From a checkpoint of a small sound classifier.
Model: 1.68M parameters, log mel input, arch convnext, norm rmsnorm, activation gelu, layers 8.
Training: muon at rate 0.0029, batches of 256, held-out accuracy 98%.
Data: trained on single notes of 20 synthesised instruments, 81.3 epochs.
Rows from block 2, named by matrix and row number. Rows with one number belong to one neuron. Each number is 500 + 25 x the weight over the matrix's rms, rounded and kept within 0 to 999. All counts start at 0. Numbers have three digits each.
# fc1: MLP up (model.blocks.2.mlp.fc1.weight, 640x160), inputs 0-159
# fc2: MLP down (model.blocks.2.mlp.fc2.weight, 160x640, transposed), outputs 0-159
fc1.61:507512506504480497473561492516521480490512486513528507491524548481549505536483502512544529490499498504514502486531491525488504508501462499504473446506523478514489471499498526511522513500505522492512502523537528510522495503508510485498540500501514496487477485513448517547468461500493498477476473455527526516523503489462483555539509498448507494484492451487509472485483456514476468451495474477550483518500518522472499492534420546465538485513500561523510482481460477498519503518496516
fc2.61:496529518455494519495526521478508495514526526452466520465504482464552476455471529535484468514505490539521511497508511497542510456488493508516516492525504530490518492477543498515473487529525491535489469515497525473499502472494488477515496471535488503503470524480540458511524514498469522472513465455503525511473492509491470566485571459497502450495483440511526503504497530522542487509488477501485518447481542497481522506519521492481497496534537449512484514514522493504512476503492470
fc1.62:516509536497492487467501521523484502503518518516512500515492483472488469494500487516461504494511484512474493502515487468517514498486516522495534455510508495491467487506500496491515479480511555503505495478469515487510480475496530463509519486508497546506523491466494547469486530500456469486484497479478524472465485517497499505497513510461513497511518479510474532520474491508478529497516510487491469492501485473513478514507514508507479504491477449473487516534537493492513520482472523
fc2.62:497516478505507512522500469462500488517508519502492524464500487496495419494499536504509465544505521451494470481500466523469483527478522511504453480527520495517525521546533506469537510501478477526479492521480487483464487501506487508486509561506491520545467513477488519482495501476504481503499504467512509478477487473465500503488505516466493505501494505527513520458529475473502561490489519521486474487514477498492530496476507469526509481445487520504469535534479507492469527544531474
fc1.63:531482508496509538479553470465496552496526522473513511549518516499470526505486489496491500506496500526522515506509469492542496501532500505492483481501540501457537486453514540512493520516509521502518517466473480505498478519495420500523501505499517486467467515476491485486539497518495514509470537464474483508506520512513491506519479516503434494499479502509502510493464501528498533499507506443501501479510513509506490503515506508467479514479505503521427514514456439527537511497511493
fc2.63:497523464490477523494462479484520526505534494489536510476444493517485529521523520489495467517499523549499504436492500548453500547432523488480466519477503480492518476480464514504524476500504467519517487478465474472475488477526514466555477536467490465512489461504484531495510503489547449524506515493453510536517477430491506517512513462485491495484463529500483524495519499509524512516521480521488518524512556496508472531480462467550482533465529531519476528519484488544507510548465502
fc1.64:533499529497508488488534488509491508516504496510498471487501549489502461526494487517520562482519501517504505527495490504496485506491513490511508472469528527467507460489499477500502536515479518504539489511504508486498517495484485500495483520470494467522489484499507517497519494514536490491495480504492507519520492484469527520480495496480514496497485485548508491478474480525510477502496445486488462480518509460483517500478474492513509507508520474517493525500492537493485519490541474
fc2.64:521499507485532509503531470483476531512512491489479519507510462519530509519483509511468480490493491524509477496520504518487475523511502515530495478522498501472493526532516489519504514495469468516499474550513472514501486534533516479520465501472509533531482493514491480490493492524497520504524478523516525466518495535492470519529537477470539480501477455513475508497511490478515483499524485505464477505496521489505501486494502472513532491486494477520493512506516528483519515486475535
fc1.65:402542485543529530453481536497520503452525460470519504475501486503505491517465533493520493496515480505572566478448507488497518480499477520523530498491512473506496450487502483476497508469472516552536464501523495486516492493510510502477484509521483518519502476478528536453488451509508478498499502538487477480510506521500527497505493523483482546496459468487479534512446587515517440441474537568512504478493502503502505492511510457464516519490497475555554489526559461500577517484506508
fc2.65:501510516479528533458524541528535469461518506497526433506472526521482514551486512508514542477532476487488516520492532510518496499474510524511517464493523523507466520503527537514506493468497476543518518484530478513476493519484540518519494528530531510485476500477519488494487508528483471534461532506469517507475484475499512499505510538533458492479505526469529500481509483497493476503520481501502492537483488503515499494539484481463456496542487529491515487549523522524473511473498502
fc1.66:508496487489476492510510472535562485533489465487530476474506525495480515506494525526519520480518514474504553481524488506497487481477486488510503432469502506459481479471577504489483474484474520502456518490489489496483492491500546554516518501516465501534516502458529502509466516462504491499514509463492447535520525487479479519520503522485504510515551498507508475535467457478463516494495464465485468489496497521455479515482530522490489476505449537516542448546482518500490512498509483
fc2.66:493497518500517445498450507482497484485450493473482424528475480518489500491524521553485480521449436519479479544543501503500522505494480519542491464494511459482436495532433490480498519478472531496471460467500513483458493465531494543537490475475549519527472462517495524519464478518473492452455524479462463499497519553488533493458445453518491460498493511496436515525509489485552521535511424534467544513479513488491531474533492512503485464492457468526506520448552476489481528494515510
fc1.67:520528509503509504507471478511477534539513509493520503500496464509516488518522496463455512483544518497488542483487477566479524498522500501503528503472470504497501499509508465499468494458554520490521514488515508471469509497498544452505508476518492531506517494465529485525500508502509507513507517470481554482527500485485513507469522451498532510494507492458518496504494547484469480470518491507507502514535472531533481512481485499492484503469522548505488495483486506504517505464508506
fc2.67:516513521558528505525494486495510521503494486507515503553505555490546494509474505487502520512527510510514479485490533537493515524517505472478512464513499488491529499509471462483503508534531480475504485502503482482490486516472494523493517494540471498520473502479484492508536510477546504492508511471489525466474508522486522478548536497538500456477468504487482523467513530515481471518438508487513484454503528526470527478491516466471478500516533512484540505530500477505522465491506498
fc1.68:462505485467481490469521531482490501517532458499520513481494516503478518489494483499516523529523519504484504492508520519495547488519508497493479536503482501502486485497475547493494467538506510542511485500497496471519504490507506502535479534500518482503531507520472500514487504490488509491483485531472489486499532460527476487482540514510481476505527486496541496494499518507519511450467497470471452511536510520504501525497518528481504497501499498507518519492491511493479528520499479
fc2.68:503477484506486470462486489511475485517460480494471487538527467465491519461516481508490532488517461509513503500492511495462539513498552502485509510500481496493489492490457508475521458489486487498500530536478493536491544539518536505497509537534481525513474471501488491507515516502535492494528503493505529520507486544514469490539494471506499515547484492523531487498509525524484525501522540488489514491495471507472494494519487506523523506523509533479533504487493494509498516512501459
fc1.70:489484533481488528501520484522490475493516497495517501495535491513494501477512495481512516489497496530512467497520500489500498457498490513479520517486528474493494545486504454495516469492505505516487474493497515478490506485508513488524516516528497502506494511503507483487500521520527496471491490482489511500492498484496499526459559469487511488506477511502509505506499481493517505492403483498506505470524497481490486498486524493483507487518502478518513501495506512501514519530524510
fc2.70:504485484494501541491484490493525480521517512528526475495476532521518495487520493464471494504484481465506491475495466487546528524506487480476486508527539496499528497529509475475511497472494484496490502526532509515494471500488482483517461517502540517512545538515478506516512537539497484543494514486478475499514517492507512520524542542520481514502515536519508506508497468492528496487571503496502499513511481478485493460509449501535502526534484497495544519481522515483502496479483467
fc1.71:533479497485458492485512495497533464519486511514487507562510540463476464462498537491502518459538500457464477502536499477554464486473511481527461531498518516477495503537459524527494483539464521526481500505506512513531511516475461484488554504507496453474506499483512511520509479539509512505541488514486510456480466505484492491507492508525464519514526554491509457486445534514456519491510531476482541509545500499509532477514490465539470486468456474499506486432547482511517495528513519
fc2.71:479548466517495513522489463515495494493511496474510514514511530503515504514484521496499512477498492480519503514502472491515445501501511524555511488485500509475486531458530512489546513483517475512434526481526490473502484493493538499476539459443492540466513505494470500478468521502491528463480525470466527545487522493512547480467475477522492503510482495497519500524503489508517498510459479497521542506509534503544501517487504476520505479548502475520464492521491459487506482503499498
fc1.72:551508498513506553498507491513482497502513507511566496513488484512519486523510481507517514530525495470502528533525500473499501491498496563497506511503486508495514453505503450485506478529519504514512538473503502518495509530531455497502501499534514513514515511503498509502514516515498495515522501554540532519556484520478503432521476521500514484490495512509488505487484521532511533518493490479453490514501543542543528498499489506529501522519473484488519540494508503488485487497472514
fc2.72:501500501458491546476492446508507481488516512481536490488505525492551497497499459511492512512519526462489500467517494487516485468464485448537510512508501483493457530479499502520537502491522518520454482471532473495446492507513485509490492488540470547505484500512527491473494427527488472477468492514522524474469480474531541495471526458534522513508484514540491479513490518513492517497497483512459527510477479515538540518502497538508491483528503499499508465477507520483504482528493488
fc1.73:480482567512472536491549520521561544489495481507492507513547496517479504501538484502494530507443498501515532511511521496508509543494531489485486490498476482451505521510493475495483500487508508557532497479497521488517522500510531510515459497480498469533557488526502530497493510535452482558490496464470465496497532510531465480440526500532525446512523496503479496549466476469487499518494495503498429505474506495534485486467486461485502536539479489483504469512462497531535497553483485
fc2.73:490485532498481514486526469535515517496462489506523452532521465470495495496486514461487487503484487459500513513557545483507489467484511543486495477485486481505538442450514543516480498511493476521496553490507459522557508498539512508493507481518446530483524543531448459483488503503453490467514535493519520477502493506486522480542505518496478500487493484496493476556527520492489514484529530465525507511541478522529488506497538448496466514540508499498530458504445476485519450508494506
fc1.74:532496522438524503481531522501489468553479524474511473532490478528502534443489501615457508513540439528494497491414462487477522516458477552481558453484527477498507482511488522483484555510484532539494484465538505510546483493533516548553506544550536490475493480534440561495510513496471589525498531483474457459511485484542525569528454493570534466461593420505519473412470493502506474526527413477489496500523538550478554466486461486484529456482486489475471507503477490529468476502532542
fc2.74:479540489498489501543503529493515495468505504486463545488498526555448521492505535513489554470510523522516495512494467514508556494534534495463508476514530517512520483430542518510504510483493518484488509484511491489465510500460471529520492475490469515491507488518491501558480465484512590483529490486497572512504515500516487526478515429506490494524473538530462521445532534533483469512508505474475485525510464510480520500507490496483498503474494514502505510488479515497489487514490454
fc1.75:498508492494482493453510492489481530523490478530524528548485484500498487490532509484494502483530510474524460505510505486543489482473491470491506517545504520488543478501467482542501500550506532560500510501492467480537454478506503433501524490466527499511503524481483499513505501506500498513524476515479499531515533488496504465512522490512514507518506503513489503501514533522505460512513502517495502503493505469409513499484513520490495467487534494515560513465549486492502501527521490
fc2.75:493518462537483518483474525521507526506525493518511481437503540496462511504493483497473509516504512504481504500538490506506501512485517535505477503492517486478483521501457542524515495450480503523498486522491475502507515447492509564455453510498507498488505486511524477483496523486515532522488522476501514502460486514487513476502499517517514480495466488491491502531478507481516536517475518499505511486489500519472536496508513506491493523519490475494527504519452488511504510518475529
fc1.76:539529545496515519546554528508459513502465463495498497528488515518531492498495473497458472505507476507493491468462538495482513529518494491531523505539463510460523480490503487472534482509503485471474448521546481515470497498478482489475437508526512518471482487521482488496494484510457524511476503517503458530485513506509544517502490485544513514519478490499491487525546460502499495512539456523510535492483507485482532530503532520492525557502504457470515516551432513471434533482486451
fc2.76:467534477501545540514487537503532543501456513495464460508494519479492514493518494534543495503498510532523544545544512507503484548492502519549466519529540474462505496524503479506510524535482488470506522512516532473506522531535497470508545491508459500497523531524454529468522502554521550518502499478490489518465477498480515488496457486483515473519491531480497509503477465455493506532463454533510498491515529511514484555452496500488501494529543458516515492526542539466457489523480490
fc1.77:495527508497505559460459507536532518511509525495514499486480500492474484497498479519509510459517495456513515524493518485515503523486526507468462481524536445459524454512513427507485503505531458482475479491561496499490490500492448489507540525539451505471517519512496477497492475551501491516485529510497491452526506535515518506481496492470495513494473498507510494517497477528508487527503494504487504486511467514493543485496510511503509477495482545475549496492487536511498484528492499
fc2.77:520512472527502539468491491483496522493481489511506541525507479536520507527459501524522503473505501501543491499481512524505503500431523476498499520529474454468495470510488493523503492484509534521527535473507510484502482450550563487480536472531537517478476473534515510503527476533532461508538521500466463522490498455475500517484483496455496526502504481514468489531507511494484512501509529488495530533500500535492555500562448541508475500471512476456484519490513502512508544520545485
fc1.78:531497495449500527430495494582536503475528509511518453550483504504500510479477501538537493468503497460553514521522500522495465509463533504520495516525557512455489508491448511546507509437496519533501446507441511519472498526492428444516455504479476529523506475488506477471482482480498473492461524457488530480505470471524507522517498505447498536542508494454465514473531447509497498489488501517475473497532515561544470493499539496528525511529505508549481507488452535515482490488516459
fc2.78:515519556493503464516473493517481482534471490502498478399500497512465489511538490532483507545481529544543466520516504493490501488514454511514504489506499473488521512510508511465484474454547457505514498504521525464511493511517537506473493448547505489490467510539527440441529521503503552494496502464512533512532532531496490474511496501480520492460518507507513449520505477525482493509502494541543434510495460450523499488521483476498474459484500543498499532547514495495502490475518543
fc1.79:513575473483507484519484497513484495499504509470500488491531469491526521506477495504507494538526520512516510487486512554552517511522498514562499459507525514525497496511486469499501520462474501503501515452507468473451455520481495543481506508486479476480492536501531464541522522484514463454472484488484492485492521519487514454540474462522431542515539512532492481511482523499516502474530440490523471512538478496475557491516514459492434511504479452532508530494507495473444493498450526
fc2.79:493448480470523514504511496556435469486484470544469522566542478589539485550520544481491540557512458462424456521574483522510443550460429470466552461478560496483542482482525464482492559508487565535474494549531455501542494467433480526476542465509546524442535476474477466475566511550491479490469518503523463535478545466533533513433547521509495503486491534473454509536525513462474509547559561483507544510524506534526501513465505500569475441561511528502491515492529458449429468492508500
fc1.80:483464499480501540529472533505474488482489487528512503503511524475487508503469515479525477521481528507506470450481478521497462485445498478506478499533560524482520527452465477475502530524463522520505498527503513455525535501498497416502476470519545485505489494522525504503570505576485495526491490452455561458440540479515445564484551507531506467473507501500491469547515536499491480458491520499493526531494484488526505503458471500515504509494489487513572504523476456511484550501504509
fc2.80:510470524477526491548463484471505458480518520484523502481446477459482470510483530525499507503475447519496488498475494548518509464495483491568511469477536499494495525544481447488493526474524514471499538465489555459481452546501530456465425509438507500494574482550497523462496449434497500513404512487526505503480517502538481501462517512531516517491528523507508492561528526497491504490503472538508481485412470499510513569471501531476536508446465525468521530508514494498489504526501483
fc1.81:475505495563503531459502459522478424511500442538493507459494490482522478501442485496511494453473490533507492484513480494510508500497489498494476518509489547496491500519505506536504469490502471462507521475520509496509503512537450489477475516496480483536499513510523510517467536495489476498509520459507495485480478523519483503491538520439513455498497489467492547514500553444449528533498507508542487519477515509503507519501504509540503514516498430536512516522506557513500508480495506
fc2.81:479485490468503506524503477467529525487505459500507538507480484516531476558493511517499476469530523462507496452478497512521496508493532525482518504503513490526469484513531502502478511530513491482493502424491519504462485517545511475546484549474525505488497523486488495488503459530515506523524508498512548482462469488493502537532502492482548508489520523560463492520477477513507516526520499490497521481479483485523516506468472476525535524507510531498502469462504519556494475547484487
fc1.82:468514467495500512488512528489517520507509500487484494507465517454491489553490514517497463532538490474510508510495526501482484468496506498473496498521527521537533487508486514526500487521477484508515504468480434492597530499535493485499515467499502522514517474501495483489486516512508463517527512510498493485491502454500500505462512500468528489479500478507499488517465512486474500521492455500492483512486509475475491501541500529483511531510515491504522506514485509500499514490513512
fc2.82:495527480511504522499475507547484478478505508511474522500526484523474497510504452496483489478491496528533511515494524479505454513544501502495457509508435488496531518487510525509522499499456493528531506493484502591543484522490483476527510537537479500485499501505513501502519508540504501493509564512507507532502528508527465500550497493500504500506515467484486520528518521513520500523510514524511496526513515540512456449480485511485510476486525510506506494489498532476498493495500474
fc1.83:519522503526495519498512508491511524474461509502482527517505511508517546491515536484453496479482485495521471486504524453510499496508479503464496532478475540497520535514516485535493484521490502515512544465519472478526473482523502543485469517521507521509485517485496474490476495484499516504501518499509479493486502492522471501478500483538507480483505496506517470502467522501513504485472514488539501443464511505491468515474514505467522517467496516491513490486524545521517476479488495
fc2.83:493462532475501522507510487538488527495463463476505514537512498496503513503482494476523502507536513493520515506497497480491521484459501502480511472511470519492515491549495518529535496457479543530478486477464549554552529504520494516470507498487488486494524503487505476495493447522530497529518505540522474491521523509506503499529482526517490524492577545453499499529505479517562476521546519488549485546544501515507512492521468528502496476477480493494499489532508533479511486515483501
fc1.84:485484486430503476501497429552487487490506537515481505453527487507539493516521529504507480521501512476475449498519562501503514489488478531520513544531491486425485469471455496446497532481534464532532463509522509529504484484540518498456521491497496499485487490463513492514465485488497508503514469554469496500510476527481520559511483502522507498496485509528473503495494500498497523522496511472501478550560537517489464493491483475501488496508493488517501515537497497515449458503489505
fc2.84:559501449548546509481551481530489450515523530513493457492461474481514505478523549472496467510494517440505538466523531516438485517514475492525528489476502492483507502477553501427477525523523520510502474492522513492496515497486442522520534503513497461557465478458493509541474449498517477490508478516476478511491526448530559503512492492545479490428485535487519511527475515471562516467508458508496505480536444520487471512504531496494512495526557531458502510508530522528474507514515500
fc1.85:516512494493515519529513518508533540518515509489494489512515516522482497505496464477481519508539492520483454554506536522493512478503549518516475514531500564507474481468481499507470480474495488476504524529537482492516478493513500486479526480435514512506498513508460477467504516450489492492499492484505505480462495504450497500502459546554517496512461502548473513503560474460493512482500479467502506508516496499514499514489497483487539519505581494478501523517547514510483478501488503
fc2.85:496503500500521512503506523534484488481494501505489490508502472465517490520486526504509526475506504465477516489496497528519460489497477543545501487490507502513492483514537534483509532510483491497515501493523484484478500540510499503525514529464501467508505504524516478460473476508486537523503496508498480487514472506483505494501433532512475529499494485496462453498499492513479500552503474528450551493472475484473508518471487492476522509511513505496517477486533531503493529505510481
fc1.86:459515518478505467485530513550489494515534486520490492506473452479508474485460534501474474528504505469517518485507535480554497514508503535510560450508547499464458478469493508512504512484521534478535540511497511497506504447500498487540514510473482532473487514473482547506414554517491497492486496481466517466517492519513542536501501533498522521478482504481446481531453522500498500481531506526514491500503515499494523536503480509500439490490557492520535502520532527503538512493454493
fc2.86:497580507526472515452483488497490525522479497474525450506517457534521467522493478503512457536512514513502475507456492535487469510498522469508537559524512525513461500569528517472563493552484508542541503499497477500482520510459515506511513520527502498500518427525471526494468509488505459516477572490485461473473524461480480556502502486568510472519486524449499471537506514495480501496508539502571488474494504504460479482481489481545495552521486468518496468535527508569478507517516504
fc1.87:516503506504518524519504519541496505507499475490525452487501590516506522506492480551444499493531535537475506499549464487498410496422518415491520536474496509473441508468561513493512464503557489543400539532448539529506496473531503497492472457523505531477491468473485495571491445461471519538522477524509515557513508523490482477503570549451494478495482498494492501526519512490499454520444603494494598514492519555492449538492466542494515453511546482498489434458499536504535435542529540
fc2.87:472491493469530494470557460542493517500520490532496536468573500538535493439483475476518484496545522518513531447521468502498444541466492533427504536505508502531586457469575513479476487509496542498496539564468482532585485504481502482431502500540458499431475526463537447427520477474499483488520520513581519504502539469523470498457504542511475506507473495524520497526487543516470496479464602474544474492502502498513489519483533484509516508514557531530497540478488522513504472509474513
fc1.88:493534496480501504516531494516516528478492517501494558517447540485460488498499491499511472464517518493505467487499532524520525500493472509489468504455524510484504493508517501522509514483512490516529517512487514524489499475478497498509479487512509466511543486481499496503506507485492480498517510530494478518499542533477511517517507534466516518534488500534521526515510522525546537512505557482505526536503513516482476490521533530507532506497448520489482497485563524507551481535507545
fc2.88:452489526497483493512502537460467537485507507482502536527512497476479542523542513521460529484520513508514526530487513521485466503528519492516533458530491503519525508473503495510511506500489477487456483528466460495509502526503549516499500510515495526510509508454485520477481503486489494499480487516469494451491524502436533450484464491515520473492526508473517469465488489513508515494475468495520486488525504508510507535492478524498501485497495521499495502515509528501546469523507448
fc1.89:570518500472506512485512474520506545511515517488522513514494477523476495520505527502528522530508519453516435489506466453449514495510474501507444542496518429483500443516494531513542478467502504443521492466503520497493481519461525496503488497518485507467490501441470497509510511499485512510506492459510467495478468489538476520490507519517558487498474508502494511507392470471509508480501497447483504493491488537489510516509499500504500542454474532540514467449507425449482467526479471
fc2.89:520497504543517519465499465489430517511510563495492514509454508498500475532504454506491545496509472519550514495490490468508501460504483521515498479512550463495528504484524491506489474533519485516497508500540509447497477492471545512453483515502481492441560456499541544479520499449494514495447521506498546492509516452498566546491520491460516498504513521556514528441515486499532464508518488504537510547500508476522553473540487509509544494469498502514493464517504479447488500531473522
fc1.90:493479495490486497535510532489533480477506464523498506548485477507544487486473461485471533541491497520504512504473498449495511472518483490491502522448517510544543498539546493494483490507492551499483502517488485494502514524536511507482511485535532578461465515521508459502535524516490510497492479456528509511478465501523490490475481488498475495506472514527528509539501509506525503498526500496525476482468514509517510520505565532505478497518504504534451516516534467498487492502504530
fc2.90:501507538485471492542504503508515511472497496517495522455530484486526523509494481505514502496545520453507493502551498472483525464491498480507499515501487497535483554479449538538458508452517457515560494552487487514485490493475489523480536508504487487475464491505453516467516467498476524462509502453485487473528468525535528469494492516488482524480503504471534500491515492497508528504467502500525482497500457496490481511480442516477491514507540507465483467501471459509509514502486468
fc1.91:517451488491507568505463514527443499529508506515490463495506527474526444517515525515486469560525499453477541478533503492459519493539461507509470459534461502498526486487494507530477494522547482480522510565519470483542483495484508439465476514514543504516449521457506521465518490521474483506506447460488565503518482514513486507469475472512498478523486492514463503526504541503456472479436520504487481479551514514471477542487510502516509494525523477480477441527504472462491472538493456
fc2.91:486534462508465538558448576503568506485497511558553520499515481468530528573504464508485504488498502510512457491511524504458511499490500508492524483492522530494512511527470519503527527487511544492510479520530549490470496517461455552469516486558457489526466493484481486562462488522537547496461504468445489532508491471569492507484537510526527462496465545533467511511443499535444477538560509526473546526512544514488500459505506499493438448510479454477554507472509497472417506491521520
fc1.92:467501499535501493570578512529514483514497498510454517537474487462531489512516547528525489490521489497512561497523531451483515500513500480542477475474529499526482523524500558491507517515459497486471508532521514537470526506490503469488533552516493502540479492550525499509513447487466501510468500541484474507503535522492511482508540545498485493522473500495492517516493539484494474471472535461499482495504512504493453492509489510469448540519477498511539506534513496497555506507512474
fc2.92:456481475503537553502497519504497486533482494490508495531451507460519523494521520520483548505532498530511495540506486491486471473492499525471519467494519470511499526523506517490451490523473482518497473481560517488484528523484531518460508497481477509496529479548518538520526493485492543521439506473481530486470503471494484495474497503518490510520486549537475489500481517571515518479513496487466539516466538529506519510496507483449482456510498503495470522515461551481465514498515527
fc1.93:513464503526510493542525461506519465523500479509517478493536485496534528493480484493544488486501485508503501485505515498509507520516488526503506501536520518500501498514486534535518504487488481471510516480512487486492508476531473456527503486520504462476517454482514482469522473482517510519487494547499524494474513508522519467531515471533507495504503510513493508482545532487504462493500485517503520493513517531532505519495532530521552523492483516498476468464477482509516487522494481
fc2.93:514473509496527525559506484502463488509464490463542480523504508482517418520465494476463504526469488507521497494516521494524510477472520532524486480524530488506508486498542522495430500515479506445506513466586499520478505469531524504503476511470490471529504492536488505512469486497480500489525520543477483503498489526505485513497526519475490512527520497472500478512492518521503459491495497484496494556483494509526504482490539462499469509502490480490508523522541514479484514492511524
fc1.94:499514507466496519502454513513516530488485498499482482508514510515492474499501484483478487516506505501520443494526437488466485484486533481516492506488495494520483506515494467501512500497476525489503473491499472454476522508539505468470484469494513484527503501507504487503519500507504497491489496445481515524487513506499522513479496509458487497524526494484483472520472520454526494529508540506459496461510504526472501490505528485433489514487444501506504522480483525522525486465502509
fc2.94:479497458509482475472455499491488505515499494523499481489515520492458499478493495488477474499485526514507520513514496480493522523518477517524520497514516533507500529476497508531491500552487511500494513500521505500466528528476494493462493470465514516530494471512491528538502504516502486494551523492505494503534499469509487505526525511504499499493452491482532476491480513513496466532512491475479515497533508500475519529503503490480510502475479484478511442523510529483522490548522501
fc1.96:480518503504519533533468510478486524477467505501537501468503502522485490472507508492507495523487481499508471505518535469496536481527504475478456523485507499547522493480510461489505469512505496502512515473531514503493484496530499510507498503493493502470488491498490504529511489514498498549493497513517483509476494538506480521490503505501520450488487495518497512489484482520511520490488502486511498494495503509522483514495483485476487509507521504492539483462503524476519510466506509
fc2.96:535464533495487522512501508528476530506487509509542501502532454501498524479476480525509503519491470496535502526503476472467514499499501506497561502528512515545530503550496491527543447521531495516500457481485483513488511508507490518465505510513498485454494488500557475481499521518515487495473508521517486536519492487518533537487512527520487522477467502478511469513482506479521489477519500513513482508492506512501505487495493489474479499480516510518502479506518488481529521517497477
fc1.97:499508490507498477480495530491488481504511492489542482504527542517507514544473504510514436462503507497526521501519495491489472478480457509512498486485498508487457515452498445510500510497498479484485518487469504454527514468534496528507458522514467517484477487488463479511556475497517479504486532532493493531514518529490477518489526517462529522509523496499488473497482520485508474475483494522497529507523503522460477478531512495491507515501485549515505459502535497487518504523526478
fc2.97:512493566486502479473481489492506479498472489534525517505533521505511501532497509482492497537505490505503508449492512491484504495493510537508510501491534497490483505495497493481499502457514520484469476495443506503461495467508519517540520530502512509529506482508502505534522500531496521521458484497519469464485486534513472504536462505492538451532494467520487509498503504545576533474500505536508457472487503496541521503505516493480500463496527478500544529500509490510523477515470493
fc1.98:484503507488484514502523521497500504567504472499471508538496471497532478510529484498458518534504492473523531449509503461495520508525472510504504495527518511490522528506502530469504499501463467501476492517460501516508496470468494448518515471526523485519539489513449499481497521536453522505510514519479497469454511466517463505516466506506470484520496484480503512490503498502492489460460506500525500507538493506523471497467501470519527515479505485495499455532457480524508497510498488
fc2.98:527510485482517531485498520521459480493471503521478483511510521501517497518454525524519538521503513500493473563493558482499505483488456531501537491501510529507543490519514493492509488541440537534467529471514481493494513504487495513489522467507472537523528512511490536472494508494524488501519532526504529493504512485521482493410539466510502466520544533529505451498479490517499518523552488474488539494456559514516514523543485524512512491532491523487538512456498536475494462499511497
fc1.99:523518498491494533539505480541529481464539516451545484550434540507485446530476476494515509500499473475525499518486485522516502513495488492499480495455500540519511471490503483533512518485472519552500500513483494484472497492478520545488501509554437480513500486488499526468469508495488494513490469487483533515524454533501542501524544497486499537497476517481494496520467462541499565512475466479488505498537490498477561494496484490469487509510494532475517527535499533508503502538492452
fc2.99:485511463537531534520504488494500505499493534493499453508513506476547481548532513485508399512490454515466492454509555483517435547546514509502513475570487507510512529498476531486472505533510542478493555535455495499505536469467500473521489477494478527469474510490508525505443497509509482479495534481558526498508513536477452492503490474548504513503542521517485497443474457565533492525496472501474478510493485495557494451487493456541512513491488493436564485510514503472498480489475557
fc1.100:426513497521503498511559509490521494484495469499489516518514481493570551505493502509516489470497465507538555507477520521468489493481495485501472478500542498497491469469484505484496484409493544545514466532530503557547516521513544509461486479503533522492478491527507491487490486492502503496497503467485499489502521519508520478483489523471479534518485476489479520464496574512566474468489525518490499465529501461487511511497494472466487511524500510536504502503518448504512524490509499
fc2.100:475497470500515506498521571483526480491524484542505484485522526512496529526476520496487507496488504518463512506493513506547527503471457515496508486497474513494484513501521511516537473521507485518547482487495492496489480539489527495489502509464517496458470456491502553487494486509510476489482520508479516468470527494499504472499466506533511455492472529471508533538484490507442475481515540465487534492492498532497518518505502499506498521526509523518478479511512499499485475507495489
fc1.101:543504430483493516525555481514471465440497492508453522544521437474506544494547489502471479491543513513473505508558463473535522535533538543479478486481493443529510520499465483544458502507516526517489480516475508430502500471517503520506545490536508540450477418511542545518524507513535520533466470512497465506470533491556487508496506472572511491397459509513454471490480479501511530472500480509515502520508502484518529497487493464539515495400441453514525354482502511500516525487504494
fc2.101:520460477511454509482494448485491487502535520536485507529498514511458476492462478515460506564523583480530479504510475471512494495510497473543534484497448479530488537480487541512507499506485497497461497520506471496502480514499549511494533475532482491450516496480484500512525452512497477482493488529476527539496470447478489491486491519495498550432526506453504528453492504500550538478508491493462515463472537541478477509472440510476527518508484500517470475500453486486502528485520529
fc1.102:476502523480483481498469500527464494510538473513506494519508500496502451495484511501464488515503495509503540467493518508536498472500483472463489542536491526495507518472555490521513503529508482474496494499465502505489481485509543465504537524505480499522515482518518509525477505497471495489445522450489513496467461551499522469495493508528482502505501473492500507514489494495528501475537489518508483514495519495446525506511485529488489509514491450525495501488478485474518500508490509
fc2.102:522489524523491514513509516483468478455479483472480505494501487522488503520483502534526529490494504472524472522475504520509512520535522527475490510488527517490469523516498512518524525501564486465456508485514436481493481485533495481464506499502540527531478513478476473509522470502489528517510509498447511521484494524495507514547509501496553482484491507503543524510530513510526501514482508495527487478533521489455522494494497487513473527474497514509474522520526499507510510523515505
fc1.103:512495546462573486500493496510495514484504471484509496499455521464506536496448529340460451445528595524490499520475506527521490481498489472516472503488504526503514517509510485493453485528456534490493487474500512460513531491480520513451499521513470483470508515510535462460475488502504483505519496529519475517513478483497535487465480481472490507470417499495506524504509520511502510487460508527531491510500451517506470504504499476465485499539518521515484516482497513508502532511489500
fc2.103:499539546494549501527552501505523526504507470516521516528531515490487486495559462428549533486509465530491499494473511492496493463473518521499537475514518532504502495465515472481521490475488485501503546473503478503482489497499498545503504490483519518465487520489465512510469475459480509490490515516507516496478537529492488498529490492499460512531526496428490525484517491495516472523491526476508487497539496495471523474495493509510513491489481501507469499518472547489501532528510504
fc1.104:517494508501504482486491481512491490510522506536540491519490480473504527493474521510493460497509466457519533491469535497515496520490446495501524503508429470505442493515461478495516584496486456515491489486477508468489494505577482541492470535504467473487490530481477479539552510460470513510490459520534525515511542489496480534495477491556500464401518531541467525504521525477476478518529524492538480518514527479504513489516505494493439469495508504510514510532506503501482510457493493
fc2.104:475474488461494504493538501461472501484472515488451496498487518484470487500491506484493552491489498495493517457538518507475493493494512506526494488478490494496493469485569493487509512480490504508486521501539500512541492525500481497498492517474502462531493487506483546576527472488504443500469487514492500509450505505488494548512494512568493490498467484477487542533498521481514477479496479479534536507525541510476515498479478492502531469493517472507521541492506503519494489526529538